From a checkpoint of a small autoregressive pixel model: norm rmsnorm, 21600 steps.
Rows from block 2 of a small autoregressive pixel model, named by matrix and row number. Rows with one number belong to one neuron. Each number is 128 + 32 x the weight over its row's rms, rounded and kept within 0 to 255. All counts start at 0. After the name is the row's rms in percent of the matrix's.
After each neuron's rows are labels from the 100 images, of 14976, where the neuron reaches its highest value: "responds to" is what is common among them. Only what is clearly more common there than usual is listed. The data: scattered letters and digits in many colours.
# fc1: MLP up (model.blocks.2.mlp.fc1.weight, 1280x320), inputs 214-319
# fc2: MLP down (model.blocks.2.mlp.fc2.weight, 320x1280, transposed), outputs 214-319

fc1.251 127 [131 134  91  93 105  98 108  77 137 156  50 104 154 152 158  82 132 140 142 120 126 133 187 188 136 144 133 145  83  45 102 152  78 111 172 129 120 205 138 157 110 111 110 117 143  89 158 114 146 106 156 128 146  92 143 109 172  97 142 158  93 141 155 136 109 172 136 136 138 145 187 166 119  88 196 106 114 148 116  95 123 140 131 141 108 161 159 178 115 131  96 177 125  95  96 175 155 124 129 170 159 121  78 125  74 122]
fc2.251 095 [109 128 150 156  68 134 112  50 130 124 136  60 146 174  58 199  83 138  85 146  89 121 122  99  97  99 157 135 199 162 162 127 169 160 170 140 123 118 124 114 156 100 106 131 196  78 134 125 156 164  90 135 149 147 131 114 134 125 106  84 156 122  88 157  83  88 128 112 121 126 128  91 136 111  96 168 132 139 122 115 143  95 136 143 138 124  96 152 149 215 158 192 116 146 135  52 163 126 137 135 123 148 100 111 138 123]
responds to: yellow; pink; orange

fc1.388 100 [ 91 118  78 115  89 255 166 146 154 139 172 107  94 166 146 123 143 141  98  84 116 160 136 122 110 179 149  82  91 140  53 125 116 159 114 143 125 135 110  75 159 129 154  71 111  94  81 124 130 124 120 143 107  97 136 161 105 157 180 140 152 136  88 148 113 143  99 144 129  96 117 127 121 138  98 118 168 143  89 138 147 113 132 125 125 135 174 147 127 123 116 139 145 170 138 102  86 139 206 103  87 128 166 139  92  82]
fc2.388 093 [168 107 125 146 149 137 136 132 113 158 131 165 151 112 105 145 168 115  70 191 131 157 125 113 123 169 122 147  34  73 159 120 108 170 138 104 127  91 156 192 135 123 128 111 164 146 121 128 122 155  65  80 152 140 100 166 207  98 123 133 119 173  79 170 114 108 121  78 109 163  86 116 168  83 152 118 135 141 150  97  99  79 127 127 127 111 117 101 186 129 119  67 157  99 165 125 136 107 117  83 148 125 145 155 199  94]
responds to: white

fc1.249 094 [118 172 116 192 150 152  76 108 138 101 115  72  81  93 118 106 146 123 113 135 159 135 136 100 152 135  96 159 183 116 129 125 142 112 129  82 187 150 146 101 171 106 114  59 157 104 144 104 153 135 137  76  78 123 118 123 195 140 129 145 167 107 145 193  95 139 109 112  88 157 150 154 150 132 151 150 119 105 165 144 168  84 150 133 117 134 167  90 193 156 158 124 158 177  32 102 101 130 190 122  95 130 147 105 127 118]
fc2.249 094 [153 127 161 120 121 112 164 138 155 149  61  97 153 157 152 121 169 160 123 131 110 151 104 144 149 159 143  80 104 101 135 113  86 186 144 168 100 141 151 114 143 139 133 138 116  94 142 118 104 144  67 100  70  87 137 139 117 118  71 136 105 145 140 107 110 157 169 151 158 136 113 155 157 149  79 141  77  84 109 154 134 124  85 187 179 176 124  92 166 158 135 114  92 105 157 122  97  94  84  67 100  88 113 163 142 187]
responds to: the character D

fc1.146 084 [112 145 107 112 124 137 153 123 173  66 121 167 114 153 121 146 155 104 143 120 115 102 153 111 187 115  93 118 116  84 137 130 197 139 115 140 134 202 118 130 110 122 135  80 134  98  85 142 104 186 209  85 139 118 144 103 116 122 126 164 173 116 133 152 125 111 133 131  81 140 120 136  34 144 105 137 145 161  94 110 130 131  84 116 116 123 109 114 115 128 152 137 121 188 127 111 101 135 135 123 125  70 117  71 139 122]
fc2.146 089 [133 112 162 145 196  87 108 116 151 169 121 147 104 158 110  29 153  79 132 165 137 146 161 152 133 186 148 138 140 121 126 126  64  87  56 116 131 132 180 174 122  99 142 113 105 183 151 110 166 134  76 139 155 119 110 141 159 154 104 114 114  98  49  99 180 110 172 128  97 148 160 147 109 123 110 154 128 119 133  88 113 121 183 155 121 109 168 155 121 127 123  83 188  89  93 147 164 142 144 100 146 105 120 163 104 181]
responds to: black; brown

fc1.483 103 [154 129 170 123 120 110 178 121 136 168 112  92  73 104 154 173 104  99 119  59 145  89 113 149 140 154 149 147 183 148 121 174 136 112 142 134 113 112 137 168 143 141  83 184 164 156  84 100 162 151 128 115 138 160 145 114  56 135 107  57 139  91  71 110 129 107 115 174 145  74 139 127 126  96 114 136 131 112 128 132 143 189 137 123 142 132 114 198 140 151 124 139 120 134 122 104 110 188 119 197  94 174 178 159 110  82]
fc2.483 098 [ 99 149 128 100 204 125 139 161 115  92 104  95 102 138 120  83 150 131 126  82  74 120  97 189 152  56 117 135 105 123 123 166 126 107 141 102  88 138  80 127 104 139 151 102 133  84 194  95 149 100 128 130  86 164 127 139  94  88  69 186 160 162 125 101 161 177 163 168 109 135 148 178  99 175 126 157 140 138  67 137 155  78 128 135  91 110 209  83  89  74  75 168 143  90  94 129 142 139  91 135 126  76 121 141 155 112]
responds to: the character 4

fc1.29 105 [160 199 156 122 146 126 132  71 160 172 151 169 137  84  90 100 116 118 150  35 110 179 154 149 133 128 124 171  73 144 123 121 135 118 133 123 123 110  99 112 151  92  86 147 108 149 106 123 104 126 150 122 145 171 150 120  29  81 116 182 202  96 111 144 125 128 120 140 119 175 152  97 107  94  99 142 154  99 148 170 138 135 168 167 110  95 166 151 177 177 138  91 151 183  99 121 122 152 102 145  88 113 161 156 157 139]
fc2.29 109 [ 99 141  88 111  76 112 106 119  88 133  61 117  90 109 160 156 111 110  73 123  78  95 159 150 167 155 132 109 155 162  92 104 128 123 179  88 148  65 132 110 115 114 132 146  83 150 128 103 115 174 106 129 126 120 181 138 126  94 128  87 132 155 101 138 173 144 102 186  55  98 145 201 171 128 107  95 179 147 118 169 137 149  81  93 107 149 140 115 163 180 114 103 127  71 134 106 143 152  72 115  99 162  78  85 103 154]
responds to: black; the character V

fc1.179 087 [189 117 166 152 183 152 166 111 141 129 146 102  87 117 158  87  95 160 100  95 133 121 151  94 162 150 187  42 164 122 136 151 157 103 180 123 185 146 147  95  80  75 123 124 115 114 103  63 107 100 208 177 129 129 152 141 132 120 145  89 135 218 127 116 137 119 133 146 122 153  96 165  98 141  78 115 139 149 135 168 153 157 186 152 164  87 106  96 154  66 132 150  77  95 137 131 131 118 164 116 153 150 133 164 162  87]
fc2.179 078 [154 169 136  98 161 114 160  84 143 159 131  98 164  97 121 142 164 142 112 134  64 117 133 134 167 149 150 178 135 117 134 110 128  87 124 121 120 130 130 171 194 143 155 130 151 120  98 172 107 183 154 153 130  87 129  82 124 156 166 135 117 153  68 107 130 138 134  64 152 166 180 128 121 115 141 126  79 144 186  56 124 103  91 106 131 191  81 203 117 147 186 143 220 111 144  84 154  92 148  97 116 164 118 157 123 128]
responds to: purple

fc1.188 101 [157  97 116 139 131 151 105 105  64 111  78 130 185 123 208 197 138 133 135  96 151 114 111 146 150  52 127 105 139 156 170 159 131  86 182 177 167 132 154 157 126 136 143 141 212 136  96 103 142 106 198  89 118 124 179 120 148 153 152 153 137 120 114 165 147 129 129 102 135 182 127  69 120 101 144 157 112  95 174 119 148 154 229 144  98  73 109  92 156 103 135 131 145  86  44 153 107 165 129 137 104 110 117  95 124 113]
fc2.188 116 [143  94 129 153 124 156 160 100 171  99 132 175 142 174 140 116 151 131 145 129 117  96 136 145  83 187 119 104 146 196 132  88 168 170 162  83 168 120 172 156 145 140 107 106 127 182  90 205 149 162 138 101 156 183 156  92  81 119 104 143 173 121 153 150 126  95 173  95 117 122 167 178 137 149 178 136  96 130 138 108 108  95 118 130 115 130 131 132 127 139 120  62 139 143 126  91 160 112  96 143  81 122 151 197 127 106]
responds to: teal; pink; yellow

fc1.309 096 [141  87 144 165  76 130 110 146 115  90 105 141 152 160  70 133 120 121 160  82 156 126 105 119 138 165  75 138 127 174 142 124 203  66 119  75  98 182 134 106 121  59 183 111 142  64 103 107 130 159 198 175 176 168 105  71 124 170 119  83 140 147 131 129 126 104 101 120 125 124 111 172  49 101 144 102 131 193 147 124 157  93 138 147 120 114 100 142 152 114 118 101 145 113 125  98 109 156 162 165 152 133 104  70 184 136]
fc2.309 103 [173 107 134 138 136 162 140 121 157 119 146 130 170 122 162 177 133 152  94  55 120 143 144 136  61 149 150 128 129  76 111 145 121 161 156 108 153 106 171 165 127 149 105 128 148 140 149 114 100  79 106 118 138 131 115 158 115 112 110 167 140  98 170 139 122  67 113 115 103 132 109  63 134  88 114 120  93 199 146 154  82 159 135 138 166 104 169 107 116 163 126 114 146 215 117 121 110  87 116 124 134 162  88 104 139  91]
responds to: yellow; pink

fc1.706 097 [122 151  96 154 124  99  71 145 107 131  50 116 130 172 104 141 153 148 119  87 169 146 110 122 160 174  70 111  93 138 126  76 150  97  79 136 130  96  82 156 116 130 107 194 128  87 153  74 121 130 142 119 109  99 111  68 127 111 144 164 158  31 103 160 131 113  96 171 124  99  79 118 109 142 142 149 119  69 124 147 123 127 136 129 136 113 113 109 125  87  97  98 143 131 157 130 134  68 157 153 168 110 147  84 147 142]
fc2.706 098 [168  89 176 109 170 133 133 118 174 125 147 148 146 113 108 147 121  98 177 153 102 150 123 182 118  65 154 117 125  91 138 132 141 107  93 148 133 142 196 130 106 160 146 107  94 167 108 149  88 199  91  96 102 168 128 122 148 106 110 151 168  79 163 151 146 188 158 108 104 135 133 143 152 154 129 181  87 157 144 131 128 136 107 120 120  91 139 165  67 156 154 144 149 120 182 108 126  81 128 151  48 165  78 152 152 101]
responds to: white; orange; pink; yellow

fc1.604 086 [ 77 139 145 184 154 113 121 122  56 109 208 154  84 141  87 105 113 106 105 102 177 135 163 111 134 165 148 136 158 123 105 169 129 122 116 117 126  95 137  96  93 125 125 172 173 159 155 140 124 138 171 105 123 142 130 124 106 145  86 103  95 117 144  97 145 155 152  93 106 190  91 139  59  79 200 132 118 157 177  91  84 108 176 180 143 100  97  62  82 143 147 202 158  85 131 117 123 123  95 115 118 102 111 143  95 152]
fc2.604 089 [113 190 142 117 121 120 109  33 174 186 126 121  91 172 126 110 157  68 138  69 110 145  79 114 128 119 171 191  86 189 148 126 126  61 146  74  76  99 120 148 160 151  68  18 139 129  55 124 135 125 130 119 136 126 140 153 107 118 103 125 175 170 120 120 118 170  72 169 154 144  70 132 154 107  93 139 123 108  85  88 144 142 101  97 115 167 123 149 119 114  81 103 204 165 166 134 108 142 172 134 118 143 135  95  61 141]
responds to: the character M; largest: M

fc1.167 110 [110 133 109  76 106 159  97 115 154 134 172 148 145 132 103 127 141 160 120 133 150 138 120 126 163  88 167 109  83 123  99 179 143  93 102  88 132 149 124 148  93 110 156  93 104 131 137  75 146 115 139 163 114 166 111 157 181 125  92 137 129 141 122  99 178  69 133  87  95 116  94 146 108 143  93 142 137  61  78 178 183 187 125 100 214 108 101 109 253 127 101 121 138 136 124 151  87 131 165 128 160 120 121  94 168 109]
fc2.167 116 [150 160 161 125 136  44 157 144 136 148 120 109 109 148 141  95 124 101 163  99 177 100 149 154 160 162  87 151  99 176 142  98 110 135 124  95 103 150 187 131 111 239  76  87 109 138 166  90 103 140 180 136 179  95 125  88 132  96 143 127 142 134  77 115  82  76 140 180 155 128 172 118 151 132 108  96  82 156 142 174  90 152 101 150  73  98 103  79 152 140 141 121 206 106 137  93 120 175 138 158 108 195 120 175 127  97]
responds to: blue; the character Z; the character X

fc1.400 099 [130 120 117 181  83  66 113 142 117 121 129 148  99 140 110 119 125 131 149 107 136 171  95  73 153 127 117 146 172 128 192 149 104 107 148 100 119 186 185 118 157 135  86 104 120 114 105 100 170 145 155 122 117  94 141 125 109  91 140 172 190 164 112 125 115 117 171 133 127 112 156 126 151 124 172 137 133 173 169 121 169 164 141 139 117  92  64  77 103 167 174 177 122 104 120 168  86 152 166  93 120 128 108 119 106 138]
fc2.400 110 [115 140 123 117 179 133 141 103 141 159 191  96 128 157  94 142  85 123 143 149 102 167 160 120 125 124 162 177 116  70 114 160 161  69 136 125 125 124 117 125 124 111 150 122 140  92 108  89 169 153 105 136  63 163 120 107 119 178 171 110 153 203 107 118 156  56  52 147 178 124 136 138 146 130  75  95 104 102  98 113 164 163 145 150  76 173 144  87 168 100 130 127  96 123 136 117 142 111 128 132  52 142 107  69 128 123]
responds to: the character M; the character W

fc1.198 096 [162 162 148 132 123  94 154 141 160 150 150 141 134 111 140 116 165 128  73 100 168 148 117 145  85 120 197 128 126 111 110 120 179 114  93 149 159 105  74 112 118 139 138 175  88 117 106 119 125  70 142 116 163 134  68 151 165 146  78 130 139  81  74 178 133 162 138 102 184 165 146  84 118 167  53  80 162  90 169 136 109 128 166 136  95 106 121 116 184 183 119 161  91 138 118 111 139 107  81 131 127 107 186 165 121 149]
fc2.198 087 [110  99 106 140 120 149 133  74 115 137 134 168 165 131 112 108 148 127 102 140 165 108 106 158 194 168 146 164 163 155 132 118 145 123  77 107 131 143 132  60 168 137 158 144 230  79  53 118 126 141 156 134  92  88  63 142 120 124 150 106  99 130 165  93 123 138 118 119 119  77 148  88 121 149 142 163 133 161 184 145 100 173 118 150 131 153 141 167  93 150  67 123 116 111 126 129 146 118 145 128 176 113 118 102 113 130]
responds to: the character M

fc1.378 101 [ 86 182 132 138 111 132  93 164 114 120 173  92 176 162  79 101 115 136  91 180 164 121 102 171 145 123 139 121 109 125 107 134 160 158 120 116 170 162 161 183 152 104 141 147 156 110 137 138 135 113 141  83 101 196 140 112 157 112 155  94 129 132 114 128 128  97 210 100 128 108 150 120  95 108 152 108 159 144  99 156 131 104 138 142 137 198 107  83 123  86 136 121 126 123 129 115 165  66 116  96 181  97  85  97  45 176]
fc2.378 106 [160 111 119 129 113 143 128 125 147 172  95 163 109 109 172 136 147 156 168 164 190 145 128  89 120 150 129 139 116  83 175  79 173 153 116  85  55 104 150 197 151  84  98 136 135 184 173 167 100 123 157 171 157  95  72 157 128  88  93 117  90 177 162 114 173  91 157 101 160  33  76 154  76 130 135  74 109  30 122 147 135  86  57 140  85 114 114 138 144 118 175  87 138 181  78  84  74  99 138  69 117 120 163 139 158 119]
responds to: the character M; the character W; largest: M; largest: W

fc1.677 087 [119 102  96 120 162 187 113 140 127  90 100 149 120  99 116  92 124  88 115 134 132 158 144  65 105 121 116 171 161 121 142 123 122 116 202 119 199  99 155 130 121 166 116  96 123 100  90 125 141  69 114 159 108 160 159 141 115 176 196 149 115 178 165 194 148 164  75 173 129 178 157 169 125 112  79 137 186 164 147 117 106 151 143 183 157 124 134 125  92 181  80 112 118  83 111 111 103 135 129 159  97 109 136  88 136 134]
fc2.677 087 [ 90 112 172  62 154 104  80 116 118  94 109 136 211  84 103  95 154 138 120  78 126 156  92 139 122 145 144  50 136 145  94 110  76 106 115 169 139 146 144 136 130 138 138 137 113 203 154 117 170 177 125 115 152 179  75 104 106 125 124 184 145  90 140  64 220 181 144 137 102 137 165 149 154 100 145  92 141 111 103 148 116 114 165 160 139 136 165  90 168 161 126  63 154 109  87 114 178 138  43  43  98  93 125 121 118  87]
responds to: the character 4; the character A; largest: 4

fc1.592 113 [101 105  89  88 123 117 114 157 150  98 142  85 164 103 206 125 146 140 119 142 103  86 152 117 140 161 125 133 168  77 150  39 101 142 117 159 137 126  79 111 145 121 134  60 135 135 123 100 150 150 133 119 152 167  83  87 110 153 153 102 144 147 133 175  30 118 118 177 143  97 117  84 128  74 126 123 119 102 153 137 109  81 105  96 124 118 149 112 135 138 161 117  89 161  96 102 121 135 143  49  87 145 125 130 116 151]
fc2.592 104 [131 118 164 183 143 160 152 150 126 129  93  72 133 118 126 117  91 149 113 133 137 166  89 124 119 125  77 119  80 174 159 169 150 155 134 134  59 181 129 172 147 165 145 127  94 158 116 138  72 140  63 143  72 113 146 168 163 115  76 124  37  72 117 101 168  89 145  66 153 134 132 152 211 142  91 159 142 156 128 136 141 129 144 119 178 201 135 125 122  91 102 173 129 144 141 165  92 102 162 116 143 174 124  98 116  87]
responds to: black; brown; the character C

fc1.568 090 [ 76  92 112 128 155 140  67 144 138  85 119 139 137 116 182 108 111  73 148 112 145 123 121 115 179 133 109 171  94 150  46 115  92 151  94 130 116  98 101  88 167 133 123 162 118 122 109 127 131 172 161 154 108 122 178 154 139 128 145  83 173  91  97  56  88 186 106 125  72 103 119 120  88 143 138 125  81  99 113 162 124 105 140  71 115 118  97 168 122 214 100 149 125 147 115 105  99 110 139  86 118 144 148 143 125 160]
fc2.568 093 [148 196 150 147 110 123  99 147  94  95 170  51 127 156 114 156 130 116 108 133 129  39 158 106  87  60 109 107 107 150 130 142 191  93 106 137 130 171 168 133 124  75 121  96 134 131 122  84 129 126 138 118 179 145  41 171 122 132 144 223 149 121 197 163 128  95 107 118 160  56 143 107 137 115 168 119 120 131 103  91 167 128  97 126 118 171 144  91 161 193 130 154 118 147 128 127 109 142  70 172  71 124 121 167 111 131]
responds to: the character 4; largest: 4

fc1.242 103 [141 134 126 169 187  93 128 137 150  81 103 122 128  87 108 122 129  91  94 166 104 171 111 145 151 144 138 181 120 101 108 107 142 156 125 151 147 128 128 107 154 127 201 134 119  92 115  81 151 143  73 169 156 177 158 146  93 128 179 200 101 137 156 135 143 151 145 124 162 165 101 132  74 129  83 144 104 192 138 181 113 141 115 133  81  80 109 180 128 147 129 159 113  89 131 153 155  89 135 131 134 109  86  61 141 129]
fc2.242 109 [100 124 135 105 148 165 116 171 139 140 125 137 133 122 151  63 151  95  85 101 164 164 117 127 142  87  92 174 158 152 143 125  63  97 146  94  88 122 103  47 127  90 151 135 174 171 124 132 128 171 134 120 107  89 135 105 173  45 136  85 177 109 110  79 117 177 102 117  36 141 143 136 120 131 201 100 125 132  42  93  85 158 149 136 122 202 141 142 123 107 101  88 108 120 100  92 121 141  92 136  59  83  79 138 153 152]
responds to: the character 4; blue; largest: 4

fc1.423 095 [127 167 112 144  78 116 153 154 195  80 128 129 182 183  93 119 136 132 151  98  86 142 122 113  99 129 134 146 121 121 151  92 149 148  58 123  97 112 166 134 148 163 106 129 102 159 112 112 105 152 162 148 214 119 155 121 104 181  73 161 141 167  67 155  77 157 135 103 125 169 121  99 115 135 147 114  42  83 204 157 104  90 125 174 124 115 106 150 119 167 129 139 107 156  73  83 119 156  85 151  91  98 155 178 111 124]
fc2.423 103 [111  98  75 160  87 168 131 115 155 145 144  80 106 140 131 115 120 124 113 170 127 155 156 127 115 140  93 145 156 101 123  92 115 134 126  82 145 132 170 123 107  73 111 136 152 144 143 141 114 155 116 137 140 128  99 150 105  92 134 160 137 118 152 111 174  90 119 116 128 139 102 137 135 117  61 162 194 130 132 122 140 151 116 105 155 134 170 109 185 142 100 200 175 155 123 198 127 114 165 137  80 171 146  88 165 125]
responds to: blue; brown; the character C; the character O

fc1.522 093 [140 195 122 163  87 107 165 175 100 143 168 132 114 108  87 114  93 124 170 129 121 179 133 125 156 141 148 163 107  91 120 149 117 137 108 163 121 138 157 122 129 126 132 127  87  49 111 103 160 132 205 119 121  98 183 143  80 142 115 155 118 128  88 161 147  92 159 140  87  93 100 146 171 137 130 159  79 111 149 127 150 134 144 167 119 107 174 151 106 100 105 130 184 114  38 116  81 150 190  95 109 138 100 151 193 164]
fc2.522 093 [ 90 146 135 158 139  79 154 104 141 101  91 168 182  99 151 100 186 119 123 152  81 171 119  97 158 112 108  92 154 124 135 100 156 117 143  93 154 139 202 102 149 140 123 105 101 153  97 146 123  90 129 175  96 118 200 172 130 114 108 191 122 125 100 115 150 104 104 137 150 164 118  87 190 182 111 116 186 112 160 108  99  95 141  71 181 156 106  72 168 151 119 133  94  85 124 137 185 127  77 146  98 127 187 136  92  88]
responds to: yellow; orange

fc1.302 105 [101 142 177 129 102 230 153 105 156 153  99 110 168 125 106 139 182 137  77 119 135  93 168  89 135 148 126 166 114 125 173 125 134 149 105 132  83 148 143 112 137 157 135 102 140  54 134 120 113 136 109  92 182 175 147  94 129 180 141 197  94  71 106 118 100 144 139 150 162 118 107 105  91  89 119 141 136 120  72 162 138 143 103 140 149 128  86 130 183 138 126 129  98 164 136 137 120 123 137 130 142 180 132  90 180  75]
fc2.302 105 [147 123 108 134 173 125 133 188  87 117 137  64 111 210  78 130 150 168 173 141 177 162  95 143 170 117  72 166 188 163 105 125 115 168 111  95 103 129  88 199 133  86 137 142 110 101 127 168 172 171 137 146  81 115 158 156 140  85 141 160 148 135  69 157 132 117 151 159 114 148  83 177 132 109 137 124  98  65 103 100 117 118 131 193 133 170 101  89  73 157 125 134 193 100 152 154 149 138 131 160 154 100 133 113  77 155]
responds to: the character 4; largest: 4

fc1.385 106 [148  88 153  71 181 143 172 112 128 124  92 125  32 167  96 102 112 201 176 103 117 127 111  51  87  97  95 131 197 133 120 198 120 127 160 112 112 143 167 145 193 120 119 161 148 168 110 133 118  85 142 105  47 118 121 168 134 165 155  99 123 220 100 149 141 127 141 128 113 142 159 114 100 114 131 168 139  59 111 138 144  52 145  56 167  77 108 120  69  82 122 171 197 100 121 120 143  94 177 166 101 128 130  99 128 153]
fc2.385 113 [116 106 139 167 138 155 158 116 145 137 103  23 115  40 139 182 127 141 135 143 124 116 102 132 118 164 177 158 112 139 110 110  87 123  78  73 117 110 115 244 112 135 227 102  75 154 127 142  91 123 157 153 146 142 166 146 111 121 129 116 169  44 137 124 186 123 127 183 145 155 109 125 175 121 154 147 105 172 113 163  89 148 122 139 139 112 139 104 112 142 137  87 161  72 122 126 107 137 131  81  78  73 104  93 149  69]
responds to: the character M

fc1.652 082 [146  87  18 114  98 174  98 212 122 105 140 133 129 121 136  63 115 145 164  74 125 127 132 117 136 117 118 114  93 146 148  64  58 153 150 150 164  92 100 179 132 147 116 147 164 210 180  92 110 106 148 169 178  79 125 111 111  94 101  91 122 130  54 186 152 105 122 100 109  61 100  72 151  69 123 116 133  94 150  95 122  95 142  67 145  86 105 121 127 107 141 141  92 110 126 144 168 143 156 112 144 118 115 162  84 149]
fc2.652 074 [145 151  84 141 117 130  74 137 129 142 148 100 151 114 144 167 104  89  61 143 125 145 135  91 117 159 155  49 126 119 116 135 143 110 134 108  95  76 182 124 143  89 169 132 129 149 147 164  85  93  95 138 150 178  99 167 182 138 101 112 125 146 168 113 166 103 112 132 148 105 119 169 165 146 141 132 104 103 145  94 114  96 121 104 137 180 118 161 173 118  76  83 121  85 101 105 159 185 188 109 169 163 135 111 126 152]
responds to: teal

fc1.345 119 [142 133  70 121  82 156 108 161 117 115 197 130 109 125 102  95 135 161 120 112 146 107 133 129 173 128 128 136  73 121 118 144 161 187 155  89 115  76 187 134 178 141 146 102 150  54 153 147 129 129 120  86 109  95  85  82 159 136  33 110 158 142 105 112 156  83 164 141 169 109 114 133 196 119 165 102  92 144 115  56 118  95 165 137 143  66 140 195  92 164 140 108  79 170 175 120 100 118 130  87 122  38 145 147 164 140]
fc2.345 126 [101 120  78 131 142  75 142 171  95 140 141 151 176 123 144  62 108 166 161 113 132 124  98  90 141 129  95 177 111 135 178 132 147  81 148 128 112 142 135 143 149  73 128  92 180  99 163  80 143  92 131 172 159 101 151 202  99 124 139 130 104 102 118 138 125 116  77 123 122 143 103 195  83 158 142  92 119 116 111 145 113 122  91 130 106  85 109  96 174 118  79 156 135 156  80 140 130  98 122 166 147 138 129 112 167 159]
responds to: the character F; the character E

fc1.637 117 [113  83 112 197  98  74 134 154 132 132 162 101 116 127 110 116 171 134 122 120 171 106 161 157 118 104  74 112 116 102 180 129  81 183 103  94 116  47  73 107 171  58  96  43 131 119 114 149 191 180 192  92 116 175 135 117 130 144 123 155 147 175  68 126 165 111  98 133  59  90 124  80 152 156 195 175 101 112 191 124 159  95 121 162 151  87 143 130  71 127 104 144 122 151  57 104  80 158  97  83 134 146  85 169 144 144]
fc2.637 122 [ 72 179 117  94  99 104  86 121  99  79  91  82 143 150 111 123 137  69 153 116  99 172 117  80  92 112 172 180 174 159 104 143 117  99 141 200 148 157 137 144  94 167 104 112 135  81 118  75 129 179  90 188  72 109 110 101 180 159 124 130 199 147  88 140 110 112 148 114 194 164 124  84  99  97  75 127 163 129 186 145 144 141 122  81 148 150 186 186 156 121 154 107 138 158 122  89 121  72 128 162 127  73 114  99 158 159]
responds to: the character D; the character O

fc1.536 097 [148 102 172 123 117 120 125 156 145  96  56 110 177 141 150 134 140 196 118 189 178 145 157 161 114 145 130 139 123 121 134 117 121 157  99 126 160  96 106  98 144 143  48  98 114 165 122 126 118 133 131 145 127 139  87 190  66 212 150 118  81 107 181  77 154  95  95  94 148 127  63  96  94 146 152 121 146 110  76  72  69 119 146 177  96 143  97  85 130  92 101  76 127 173 159 164 114 166 141  64  93 147 142 125 130 133]
fc2.536 094 [114 113 123  93 218 167 129 154 137 148 145 138 134 139 133 108 129 178 155 186 107 169 108 108 213 138 103 213 150 114 125 141 149  90  80 138 104 152 135 169 114 125 122 143 106  71 110 120 143  94  57 144  87 163  81  82 182 109 125 171 160 118 116  71  92 157 152 142 110  89 116 168 178 122 129  87 174 125 118 155 106 119 143  86 124  90 138 165 198 123 108 153 187 125 107 137 193 128 123 159 102 103  89 121 131 159]
responds to: the character 4

fc1.452 099 [113 217 137  85 103 155 140 148 113 132 146 108 134 158 167  85 111 141  83  81 112  85  91 127 102  93 133 127  91 146  74 107 114 136 138  59 166 195 109 140 146 131 126 120  82 169 127 134 113 154 120 162 113 144  77 140 122  90 114 176 140 136 189 138  82  56 119 114 125 174 137 145 131 153 119 133 198 135 109 144 147 101 123 107 106  62 140 142 162 114  86 131 191 122 135 102 108 100  84 119 162 155 150 127 153 151]
fc2.452 087 [150  92  94 182 142 129 152  90 111 170  78 160 138  91 113 120 152 116  91 112  96 189  82 147 120 173 134 109  64  82 111 160 152 111 149 146 151 117 118 118  91  99 114 152  82  64 165 108 151 117  79 149 155 141  81 148 111 172 160 128  85 135 107 156 116 184 122  99 176 128  59 134 103  59 148 108 124  99 103 184 162 156 105 134 123 165 117  78 129  82  84 105 128 181  80 165  99 139 167 123  69 148  93 181 133 162]
responds to: yellow; orange; white; pink

fc1.69 116 [154 195  82 202  76 116 124 114 115 165 171  93 127 123 152  97 189 128 170 132 159 132 130 100 128 153 118 143 185 150 137 109 111  89 119 143  90 117 100 112 144 121  86 184 143 133 109  83 134 146 142 109  71  85 154 106 118 152  83 127 132 130 122 186  97  97  90  80 125 174 143 172 144 133 100 103 116 193 174 155 151 124 101 203  65 162 133 143 110 128 134 183 163 181  90 126 147 155 105 102  71 132 141 138  67 133]
fc2.69 090 [166 146 192  79 142 143 158 118 108 129  78 166 128 131 157  94  97 134 103 115  96 129 161  72 149 115 127 142  98 197 132 160 119 166 124 128 146 135 161 159  90 142 115 136 130  85 131 134 194 135 119 120 134 178 135  88 121 189  94 140 154 134 183 166  63  75  76  85  91 136  76 160 133 134 119 119 125  88 126 145 143  79  94 149  89 157 149 133  97 157 106 149 167 143 144  91 109 179  96 123 114 181 158 107 127 125]
responds to: blue; purple; black

fc1.284 076 [164 137 133  99 128 130  77 110  69 155 141 104 151 118 110 122  90 106 160 137 105 107 107 131 152  80  97 184 128 138 153 139 112 114  73 111 165 201  76 106 147 118 157 205 149 150 105 169  79 114 184 125 149  74 150 206 129  88 137 122  94 129 103  57 141 111 100 155 145  86 110 125 100  62  87 137 120 149 134 166 170 150 156 134 134 102 116 134 165 103 155 142 185 142 136  89 130 104 113 147 117 174 181 154  77  82]
fc2.284 068 [149 144 101  92 165 150 166 140  97 131 110 152 141 153 131 110 114 103 201 138 125 160 205 112  89 195 168 101 165 137 156 124 124 133  91 144 133  56 120 179  93 131 169 173 140 126  85 137 181 109  94 133  79 119  74 156 115  83  68 104 113 119 154 131 162 153  77 129 153 151  93 106 140 123 118 156  98 119 138 134 154 111  84 113 121 182 104  82 183 172 193 175 162 121  94 126 149 110 131 145 166 180 163 155 216 148]
responds to: purple; black